python train.py --model="masked image model" --dataset="cartoon faces" --train_examples=203450 --image_size=48 --crop_scale_min=1 --horizontal_flip=false --color_jitter=0.2 --method="mae" --mask_ratio=0.6 --loss="mse" --encoder_arch="vit" --encoder_norm="layernorm" --encoder_norm_position="sandwich" --encoder_activation="gelu" --encoder_mlp_ratio=6 --encoder_head_dim=32 --encoder_fused_qkv=true --encoder_bias="all" --encoder_qk_norm=false --encoder_parallel_block=false --encoder_inner_norm=false --encoder_drop_path=0.1 --encoder_patch_size=[4, 4] --encoder_layers=6 --encoder_width=128 --encoder_positions="rope" --decoder_width=192 --norm_pix_loss=true --decoder_layers=6 --init="small_normal" --optimizer="soap" --beta2=0.99 --lr=0.0018 --beta1=0.95 --shampoo_beta=0.99 --eps=1e-08 --precondition_frequency=25 --max_precond_dim=1024 --one_sided=false --adamw_lr_other_params=0.0027 --grad_clip=3.0 --ema_decay=0.99 --steps=20100 --batch_size=256 --epochs=25.3 --lr_schedule="constant" --warmup_steps=600 --weight_decay=0.06 --adamw_weight_decay_other_params=0.05
Rows from block 2 of the decoder of a small masked image model, named by matrix and row number. Rows with one number belong to one neuron. Each number is 128 + 24 x the weight over its row's rms, rounded and kept within 0 to 255. All counts start at 0.
After each neuron's rows are labels from the 100 images, of 14848, where the neuron reaches its highest value: "peak on" is the class under the peak; "colour at peak" is the nearest of a few named colours to the mean colour under the peak. Only what is clearly more common there than usual is listed. The data: cartoon faces. In brackets: how many of the 100, against the usual share in percent.
# fc1: MLP up (decoder.2.mlp.fc1.weight, 1152x192), inputs 96-143
# fc2: MLP down (decoder.2.mlp.fc2.weight, 192x1152, transposed), outputs 96-143

fc1.403 [ 65 115 123 108 189 154 165  99 126 153  95 125 137 116 113 149  92 132 115 151  80 121 175 138 128 134 138 152 130 136 174 115 112 106  99 138 131 122  99 100 105 142 122 134 137 100 143  87]
fc2.403 [190 126 121 168 146 112 171 143 145 122 132 140 156 115 118 170 125 102 157 133 150 153  91 122 149  93 108 159  79  92 140 120  81 149 120 133 144 127 133 127 122  93 107 132 153 196 109 156]
peak on: mouth (63 vs 0.2); skin (37 vs 15.8)
colour at peak: grey (89 vs 38.3)

fc1.278 [117 105 156 136 110 121 123 125 135 143  64 127 148  96 125 108 142 134  76 137 164 129 111 129 150 119 114 119 127 105 157 166 104 110  95 130 105 129 117 131 124 157 137 165 123 156 154  97]
fc2.278 [148 165 117 110 158 112 142 113  85 107 182 151  97 160 134 126 129 141 152 134 124 106 141 136 111 143 133 154 118 119 101  91 149 110 176 135 151 109 150 124 127 112 122 111 154 100 137 158]
peak on: hair (100 vs 9.6)
colour at peak: pink (37 vs 12.4)

fc1.43 [111 108 112  98 100 134 123  84 155 126 105 134 129 141 144 180 137  91 128 137 114 133 125 136 132  99 137  78 100 149 153 108 112 119  91 136  71 142 130 108  99 136 100 148 132 112 125 113]
fc2.43 [102 115 134 134 128  97 129 149  87  93 178 100 119 120 123 103 125 120 107 151 129  88 109 123 165 131 117 134 152  99  97 119 136 144 130 143 195 124 108 150 149 146 111  96 116 126 136 141]
peak on: clothes (86 vs 6.7)
colour at peak: green (95 vs 4.7)

fc1.471 [118 120 132 168 151 113 120 143 138 130 155 147 123 144 117 105 127 139 106 150 158 125 133  90 103 107 104 161 152 129 118 115 148 113 180 126 164 125 140 148 144 103 142 122 136 101 110 147]
fc2.471 [ 96 147 103  77  82  94 124 146 127 115 141  91 131 113 132 123 126 158 147 135 151 115 141 120 141 105 124  65 112 110 128 138 119 123 101 130 100 128 128 131 106 149 130  96 100 140 134 107]
peak on: backdrop (100 vs 62.7)
colour at peak: pink (44 vs 12.4); purple (39 vs 4)

fc1.546 [159 152 157  94 114  69 141 121 203 122 181 119 121  92 109 137 130 120 104 133 126 131 132 118 155 107 130 149 128 145 124 141 125 142 131 118 126 118 150 109 124 135 146  85 137 204  95 109]
fc2.546 [144 158 139 125 125  93 154 139 110 149 147  99 136 160 114 116 159 136 156 145 101 123 138 168 123 111 162 119  87 145 138 118 138 104 176 139 111 120 163 130 168 132 152 104 118 109 137 141]
peak on: skin (50 vs 15.8)
colour at peak: cyan (27 vs 3.7)

fc1.705 [137 161 107 103 134 124 113 117 123 134 138 125 148 139 140  51 142  84 125  94 146 120 151 169 132 174 129 113 166 128 130 159 144 156 108  90 110  84 111 100 109 116 142 137 178 130 102  97]
fc2.705 [120  97 132 119 127 151 161 145 163 150 137 114  85  97  96 138 116 165  80 132 116 127  88  95 113  95 121 137 112 142 159 131 115  76 175 166 175 137 107 154 116  97 120 112  88 154 147 146]
peak on: clothes (46 vs 6.7); hair (34 vs 9.6)
colour at peak: red (50 vs 1.3)

fc1.211 [108 163 157 148 119 133 129 157 129 123 138 139 156 123 101 137 121  81 172 174 113 165 140 110 150 140 120  71 126 155 117 123 116 112 150 138 122 146 148 159  94 139 130 108 153 111 130 130]
fc2.211 [143 155 116 114 147 122 135 114 120  97 103 105 135 187 150 164 155 109 118 101 118 141  99 146 170 127 119 166 133 169 127  87 102 170  57 117 105 122 138 164 167 110  90 164 141 133 140 136]
peak on: clothes (90 vs 6.7)
colour at peak: cyan (65 vs 3.7); green (33 vs 4.7)

fc1.551 [157 152 101 153 134 132 139 121 126 125 138 136 109 151 114 120 147  98 119 126 102 132 194 108 148 139 119 108 164 131 134 130  79 120 118 130 164 116 123 134 116 113  81 144 169 170 178 148]
fc2.551 [105 131 161 117 120 136  91 131 146 147 128 122 153 119 135  99 107 130 127 121 142 136  87 163 123 105 141 147 100 133 135  91 178 125 130 123 110  99 127 127 125 161 190 130  98  99  94  96]
peak on: hair (49 vs 9.6); hat (29 vs 2.6)
colour at peak: red (41 vs 1.3)

fc1.612 [127 121  74 131 170 140 148 115 109 141 137 120 109 111 180 129 137 125 135 146 147 127 125 144 155 137 126 133 165 102  75 157 100 124 108 150 106 177 196 116 101  69 134 103 152 102 102 129]
fc2.612 [122 102 134 135  73  91 144 162 127 173 136 135 149 123 141 147 126 121 170 121 150 159 147 107 112 129 163 121 143 137 163 114 124  96 112 135 153  52  83 121 150 153 122 129 107 118 108 113]
peak on: hair (96 vs 9.6)
colour at peak: black (26 vs 6.3)

fc1.598 [141 160  95 130 111 116 105 119 130 137 113 115 115 110 114 191 138 136 134  84 118 100  21 105  87 111 115 118 130  96  81 157 157 140 144  98 107 131 160  94 182 111  98 108 126 129 126 139]
fc2.598 [101 130 124 128 105 127 119 125 120 124 164 136 110 192 147 156 127 125 113 156 118 104 156 132 133 123 118 129 193 110 128 113 101 124 111 132 110 141  97 113 149 156 127 126 133 111 187 141]
peak on: backdrop (96 vs 62.7)
colour at peak: cyan (40 vs 3.7)

fc1.726 [114  94 144 126  86 124 145 140 151 113 103  87 132 151 119 120  67 116 114 111 123 142  82 139 103 160 120 124 129 113 108 163 127 106 118 141 133 121 117 144  73 143 132 141 152 104 101 117]
fc2.726 [ 75 128 146  86 132 142 108 152 130 126 144 160 123  67 128 131 170 136 151 102 123 135 139  81 118  90 156 119 166 109 108  92 105 128 145 131 144  85 165 154 144 126  99 102 130 132 141 134]
peak on: hair (54 vs 9.6); clothes (38 vs 6.7)
colour at peak: black (94 vs 6.3)

fc1.395 [124 125  76  80 157 126  82 103 114 113 119 114 113 128 119 118 167 111  93 142  90 147 108  99 135 158 117 166 113 137 128 194 111 106 108 168 135 116 131 101 122 163 175 138 119 131 142 114]
fc2.395 [124 120 166 151  97 140 197 142 123 138 138 125 134 120 174 117  66 126 162 111 151 142 142 157 130 127 121  90 141  90 139  67 129 150 140 100  91 159 115 137 180 129  96 127 147 116 127 129]
peak on: eye (60 vs 1.3)
colour at peak: pink (55 vs 12.4)

fc1.311 [116 135 106 125 163 148 136 158 137 115 159 161 152 121 142 170 129 130 139 150 116 123 171 148 164 139 188 125 134 161 141 163 143 122 131  91 119  92 128 129 157 135 133 162  80 166 132 145]
fc2.311 [170 151 131 137 123 133 147 184 105 123 130 157 163 100 143 110 119 134 142 105 105 134 127 135 150  76  99 121 137  88 159 129 170 124  96 116 118 129 123 143 132 116  98 142 114 144 123 115]
peak on: mouth (48 vs 0.2); skin (44 vs 15.8)
colour at peak: grey (68 vs 38.3)

fc1.63 [100 131 161 167 176 140 155 140 126 140 149 159 140 116 118 130 155  79 137 137 137 121 172 138 159 165 153  99 164 155 137 143 151 131 148 120 118 106 174 120 162 120 152 139 100 134 127 151]
fc2.63 [181 118 125 107 179 139 120 125 144 121 162 134 142 109 145 134 123 180 114 171 118 147 124 169 121  88  90 183 134  83 126 122 117 137 114 142 159 136  99 114  97 104 121 143 113 112 170 159]
peak on: hat (44 vs 2.6); glasses (25 vs 0.7)
colour at peak: black (25 vs 6.3)

fc1.465 [110 152 125 113 139 122 153  96 165 130 144 194 114 143 194 137 150 119 129 105 127 106 143 138  87 128 122  88 132 109 114 122  77 105 144 130 164 133 137  83 149  78 134 102 127 132 160  70]
fc2.465 [123 153 149  98 125 190 100 132 123 147  57 133 150 149 133 106 154  91 106 118 127 134 124 135 125 181 162 166 123 108 127 167 107 154 155 183 153 122  83 122 101 104 135 157  77 102 109 128]
peak on: brow (31 vs 0.2)
colour at peak: grey (65 vs 38.3)

fc1.519 [127 143  97 145 198 103 152 120 134 148 137 117 120 117 106 140 158 131 123 143 118 114 110 164 128 189 134 129 192 135 127 177 177 129 126 125 112  97 146 150 127 117 164 159 130 108 151 149]
fc2.519 [114  70 136 112  75 149 146 116 160 139  76 135 151 145 129 132 107 124 167 114 161 157 141  84 115 130 116 177 103 103 115  88  98 109 132 154 141 103 111  87 135 150 122  90 136  97 134 113]
peak on: backdrop (100 vs 62.7)
colour at peak: brown (42 vs 19.1)

fc1.746 [141  73 158  95 148 101 164 138 119 178 142 138 122 131  82 165  94 110  92 116 127 134 141 114 101 123 128 128 100 135 150 126 155 153  95 110 124 159  96 120 139 135 147 150 119  90 115 109]
fc2.746 [141  71 101 141 113 121 113 128 122 100 122 146 106 159 126 125 101 157 111  90 131 147 124 133  64 153 132 149 113 168 172  98  91 152 129 156 131 146  94 129 140 137 138 125 165 127 130 122]
peak on: mouth (73 vs 0.2)
colour at peak: brown (45 vs 19.1)

fc1.725 [102 145 133  98 100 112 128 148 128 172 131 166  99 164 105  90 143 101 130 164 166 131 115  75 109 109 133 110 123 104 137 155 116 158 100 121 101 176 119 129 177  85  99  97 101 100 130 140]
fc2.725 [107 163 123 183 158 117  71 117 131 127 129  98 128 103  99 139  87 165 126 122 101 150 138 150 146 121 166 151 147 135 163 126 110 117 155  92 118 106 133 141 112 140 155 125 147 114  71 181]
peak on: skin (96 vs 15.8)
colour at peak: orange (28 vs 2.9)

fc1.733 [ 98 134 110 128 119 134  95 130 109 107 112 123 152 102 110 115 129 128 125 111 151 133 116 134 123 144 107 113 128 121 117  98 156  81 112 122 142 151 125 165  83 132 109 134 136 142 128 126]
fc2.733 [144 104 138 140 123 117 164 147 147 130 118 133 143 151 130 135 142 129 110 135  67 110 151 158 142 138 139 116 129 140 154 144  95 152 127 131 109 145 131 105 162 114 142 134 152 124 175 136]
peak on: skin (70 vs 15.8)
colour at peak: grey (68 vs 38.3)

fc1.698 [120 147 122 151 172 138 111 124 106 129 120 150 139  87 115 124 154 146 175 156 106 138 166 124 170 150 129 122 172  67 141 146 159 165 106 142 114 141 168 138 172 142 117 145 145 150 111  81]
fc2.698 [157 119 112  84 153 154 148 110 117 139 124 137 126 115 131 122 134 126 107 113 109 132 144 164 103 162 111 122 125 121 143 139 155 153 113 142 102 121 128 160  88 156 143 157 144 125 127 120]
peak on: eye (65 vs 1.3)
colour at peak: grey (72 vs 38.3)

fc1.735 [144 128 128 148 127 103 169 157 167 107 157 175 138  94 119 119 127 102 147 139 117 149 167  90 123 145 162 110 141 157 125 155 181 164 105 111 165 151 186 132 146  85 139 167 129 135 153 147]
fc2.735 [114 172 141 122 127  88 136 136 102 139 136 110 134 102 142 106  85 147 103 124 122 158  86 112 164 113 101 109 127 122 114 141 126 129 105 113 128 138 177 102 133 181  98 149 148 117 130 136]
peak on: glasses (78 vs 0.7)
colour at peak: brown (59 vs 19.1)

fc1.206 [139 124 149  84 142 125 103 151 137 119 127 107  94 118 123  85 172 154 109 130 139 152 130 113  94 119 140 141 115 114 154 118 122 115 154 127 156 121  85 137 124 126 130 123 120 139 105 115]
fc2.206 [165 115 118 151 160 152 131 133 138 137 124 107 138 102 123 129 124 118 111 156 132 103  81 138 140 134 138  93 147 137 106 141  71 141  83  93  99 131 162 111 104 131 126 126 103 126  99 132]
peak on: mouth (67 vs 0.2)
colour at peak: brown (77 vs 19.1)

fc1.145 [ 68  94 142  89 113 101 154 101 124 169  98 149 101 114 134 127 113 138 115 162 108 133 107 148 145 117  92 114 176 140 114 178 124 131 140 176 112 101 131 141 112 160  86 128 157 109 161 116]
fc2.145 [159 114 139 187 102 133  83  92 120 123  79  82 150 154 102 126 115 116 151  51 130 135 152 137 127 134 105 154 119 147 167 143 165 138  74 118 161 151 135 101 130 137 158 132 124 133 171 128]
peak on: skin (88 vs 15.8)
colour at peak: grey (73 vs 38.3)

fc1.196 [108 155 116 102 138 130 127 203 146 159 134 128 159 154 132 104 114 122 134 123 129 144 133 158  93 173 174 115 148 111 153 158 110 155 153 179 129 123 101 154 118 133 148 156 123  93  80 132]
fc2.196 [139 118 127  78 120 105 111 133 112 134 113 132  98 108 132 131 133 113  91 118 113 143 124 101 130  89 121 130 174 119 124 127 166 125 127 140 150  93 148 132 138 152 143 118 151 130 132 106]
peak on: clothes (37 vs 6.7)
colour at peak: black (56 vs 6.3)

fc1.357 [147 142 141 143 140 135  98  47  85 154 149 172 108 102 155 101 118  96 129 104 164 134 165 102 100 165 141 135 122 142  97 121 114 121 134 148 129 175 151 148 109 125 132  70 118 147  94 141]
fc2.357 [131 145 154  99 158  98  64 159 123 118 125 150 139 111 112 116 143 115 116 137 147 137 100 133 140 108 145 125 102 143 155 119 128 144 123 139 159  57 130 102 137 124 109 151  83  94 132 124]
peak on: mouth (63 vs 0.2); skin (36 vs 15.8)
colour at peak: brown (69 vs 19.1)

fc1.573 [113 119 159 123  93 114 139  71 127 145 141  97 137 135 117 105 123 110 127 156 115 142 120 105  66  82 142 142  95 122 153  85 122  84 151 120 121 108 143 145 138 139 127 113 146 116 152 128]
fc2.573 [147 110 126 153  70 162 141 155 123 147 112  98 142 145 134 151 148 112  81 100 126 110  99 136 128 163 130 126 112 111 134 157 126 131  96 152  88 127 125 154 124 118 142 137 111 140  87 130]
peak on: skin (98 vs 15.8)
colour at peak: grey (86 vs 38.3)

fc1.348 [102 136 151 173  97 122  99 135 168 142 122 127  93 143 166  39 115 109 131 138 105 116 131 106 160 142  99 104 111 141 110 119  94 115 173 144  86 159 157 117 102 143 129 140 106 104 133  90]
fc2.348 [136 104 103 135 136 211 137 106 115 113 108  92 142 145 108 171 158 143 127 115 134 163  96 118 128 120 169 192 135  95 139 130 118 135  75 103 156  76 110 112 160 107 137 153 120 144 137 152]
peak on: hat (27 vs 2.6)
colour at peak: orange (32 vs 2.9)

fc1.732 [106 123 146  76 120 131  95 104 189 135 124 176 157 112 171  77 144 160 131 138 122 142 158 129 109 147  99 165 100 128 137 124 144 149 141 135 126 127 113 112 160 124 122 105 147 127 101 137]
fc2.732 [117 108 129 132 108 106 170 114 161 113  81 125 120 103 107 150  99 110 101 153 143 121 158  93 142 136 133  85 158 152 129 102 101  77 154 142 136  90 114 152 104 133 122 159 138 112 122 148]
peak on: backdrop (100 vs 62.7)
colour at peak: black (35 vs 6.3)

fc1.615 [119 121 122 121 106  93 154 153 120 149 116 154 106  97 172 124 135  97 134 140 125 100 169 160 135 138 157 190 144 165  89 148 116 117 150 116 117 113  77 136 110 141 106 146 133 157 111 128]
fc2.615 [146 117 147 135 155 138 123 132 152 148 149 111 121 158  91 139 138 117  79  91 161 131  84 129 106 105 122  48 125 116 141 115 136 162  96 139 145 174 185 120 186  97 119 108 127 137 161 132]
peak on: glasses (29 vs 0.7)
colour at peak: black (30 vs 6.3)

fc1.532 [169 132 129 118 116 148 151 183 155 193 120 154 157  90 128 120 142 138 104 129 127 156 147 131 115 136  98 117 138 123 153 169 131 161 150 137 116 139 146 126 111 133 116 123  88 148  98 138]
fc2.532 [ 76 163 139 109 108  76  85  75 128  99 130 140  84 149 132 147 108 111 135 117 125 114 117 148 164 122 152 111 130 153 148  85 116 122 105 113 149 109 131 135 128 147 125 166 192  63 146 122]
peak on: clothes (95 vs 6.7)
colour at peak: green (52 vs 4.7); cyan (40 vs 3.7)

fc1.233 [153 111  95 119 107 112 149 109 141 124 113 113 149 102 115 125 140  98 114 114 136 148 101 110 146 127 146 141 142 128 136 129 138 125 136 134 174 136 158 116 111 135 119 119  97 159 143 182]
fc2.233 [196 155 144 123 133 119 130 119 130  72 120  91 132 156 153 118 124 117 159 105 132 130 116 132 115 156 147 154 149 101 109 123 114 100 104 108 126 145  48  85 148 114 139 121 104 107 149 119]
peak on: glasses (51 vs 0.7)
colour at peak: black (56 vs 6.3)

fc1.359 [123 120 140  96 140 115 137 153 139 146  78 164 108 100 153 136 126  81 109 166 134 127 152 137  99 139 143 120 122 157 141 125 119 126 149 115  74  89 174 180 122 123  68 114 123 158 137 101]
fc2.359 [125 121  88  87 127  86 164 144 152 114 104 138 174 147 130 114 111  88 126 122 107 157 130 119 124 124 104 138 136 115 154 173 172 150  73 166 147 115 145 183 136 110 129 107 143 154 113 135]
peak on: glasses (67 vs 0.7)
colour at peak: black (41 vs 6.3)

fc1.125 [180  91 152 139 128 150 118 119 126 128 118  96 176 157 153 165 136 115 128  80 139 120 131 103  96 157 109 177 101 125 162 110 134 109 170 159 127  95 129 165 106 121 121 147 183 122 140 111]
fc2.125 [100 154 115  75  86 105 138 151 132 120 142 150 115 106 113  91  98 133 118 182 133 139 169 119 136  95 112  83 140 161  85 126 146 134 140 103 145 139 110  90 122 148 143  96  80 125 132 128]
peak on: backdrop (100 vs 62.7)
colour at peak: black (35 vs 6.3)

fc1.362 [140 139 140 128 114 115 130 108 121 129 127 127 157  75 113 150 124 135 148  88 164 128 104  91 172 158  94 129 108 131 110 123 148 162 119 138 175 132 105 160 120 113  94  79 131 159 137 148]
fc2.362 [127 124 140 107 145 107 146 118 164 141 107 129 136 176 113 118 124 147 130 195 140 111 110 173  95 122 154 100 129  98 132 114  85  92 145 135  84 124 132 132 133 127 130 147  96 130 152 118]
peak on: skin (89 vs 15.8)
colour at peak: grey (64 vs 38.3)

fc1.682 [140 134 152 123 148 118 116 162 110 138 176 166  99 127 167 108 164  82  95 115 173 182 151 119 123 108 121 113 107 130 143 130 145 106 121 118 105 149 146 131  78 139 179 150 106 140  96 154]
fc2.682 [ 94 106 129 137 115 107 107  82 155 132  87 114 148 141  69 110 106 143 129 174 102 124 131 112  93 113 154 125 134 115 137 115 144 147 170  73  97 101  88 114 148 180  87 134 123  63 118 135]
peak on: backdrop (99 vs 62.7)
colour at peak: brown (41 vs 19.1)

fc1.670 [171 119 115 129 124 114 124 144 119 154 143 132 143 141 130  92 149 109 147 176  94 155 127 132 151 135 135 144 166 126 162 168 170 125 154 100 132 115 155 149 165 172 149 146 101 115 167 131]
fc2.670 [109 121 164 160 137 124 137  98 161 119 120  76 126 135 126 139 125 130 133  85 121 145 150  63  91 100 156 125 150 160 123 116 130 111 164 144  95 121  99  85 154 119 127 163 127  65  96 164]
peak on: nose (91 vs 0.2)
colour at peak: pink (29 vs 12.4)

fc1.188 [136 124 128 153 118 124 150 113 125 122 124 171 154 142 119  76 144 154 125 118 109  76 116 118 118 166 133 145 125 166 172 103 154 133 115 149 129 156 142 143 125 174 157 150 148 153 167 111]
fc2.188 [168 133 130 126 104 184 123 133 133 156 109 128 141 140 140 119 151 152 137 112 147  97 136 130 162 160 133 157  77 136 165 144  94  90 115 128 158 129  97  93 111 157 111  98 131 161  62 134]
peak on: skin (61 vs 15.8)
colour at peak: grey (81 vs 38.3)

fc1.646 [139 103 106  91 102 105 115 109 118 160 122 104 129 123 118 152 115 147 135  91 136 125 132 104 130  98 117 150 156  50 130 113 172 104 135 117 131  81 146 166 104 100 114 120 106 157 138 137]
fc2.646 [123 153 127 160 128 138 144 142 129 123 169 133 102 156 143 120 136 104 125 118 124 128 151 138 141 158 123 136 110 216 126 144 109 158 128 106 109 171  83  96 146 116 121 163 140 126 122 143]
peak on: hair (28 vs 9.6); clothes (26 vs 6.7)
colour at peak: blue (34 vs 1.8)

fc1.193 [123 126 145 147 119 114 188 110 105 123 145 138 175 120 129 121 151 118 128 154 129 126 121 147 148  87 110 142 161 143 145 134  98 163 117 127 122 129 146 108 114 177 158 163 126 163 104  94]
fc2.193 [165 120 106 179 156 176 160 173 142 125 142 123 122 129 121 114 106 156 116 139 144 177  97 106 147 125 148 113  97 123 124 122 156  87 130 130 129 150  67 144 133 149  77  96 174 115 118  96]
peak on: clothes (53 vs 6.7); skin (47 vs 15.8)
colour at peak: grey (74 vs 38.3)

fc1.738 [ 97 169 143 113 123 142 130 120 140 107  93 142 155 132 119  74 118 118 172 119 105  84 110  93 131 107  94 112  98 138  73 115 146 176 120 146 164 123 149 137 131 122 109 120 122 139 107 135]
fc2.738 [130 132 118 142 142 130  91  92 123  93 134  96  91 167 120 108 149 125 143 108 115 150 140 136 151  96 139 138 122 121  97 136  73  91  89 105 133 144 161 159 146 108  87 133 155 139 110 126]
peak on: clothes (30 vs 6.7)
colour at peak: brown (40 vs 19.1)

fc1.765 [151 146 139 142 111 127 135 159 142 145 110 146 117 100  85 103 180  94 119 108 111 146  92 102 135 155 140 101 115 105 118 111 132 108 153 152 133 121 118 114 131 117  88  65 123 136 143 138]
fc2.765 [128  94  87 114 162 144 191 110 126 111  70 176 140 129 112 119 101  77 117 145 131 122 137  88 108 143 111 164 128 152 153 152 137 150 118 153 157 123 137 161 159 112 103 113 141 139 123 157]
peak on: glasses (35 vs 0.7)
colour at peak: brown (47 vs 19.1)

fc1.544 [136 164 139 151 123 116 134 118 133 122 122 133 154 121 113 129 128 146 120 109 100 141 119 161 136 136 107 119 100 149 152 132 122 136 144 167 106 155 139 152 133 137 116 137 108  91  94 118]
fc2.544 [117 150 161 135 127 155 120 128 120 139 168 117 122  80 136  84 140 156 137 146 115 124 101 137 122 139 119 117 132 140 114 156 111 121 163 122 180 151 151 142 126 128 106 136  82 127 129 128]
peak on: mouth (68 vs 0.2)
colour at peak: grey (78 vs 38.3)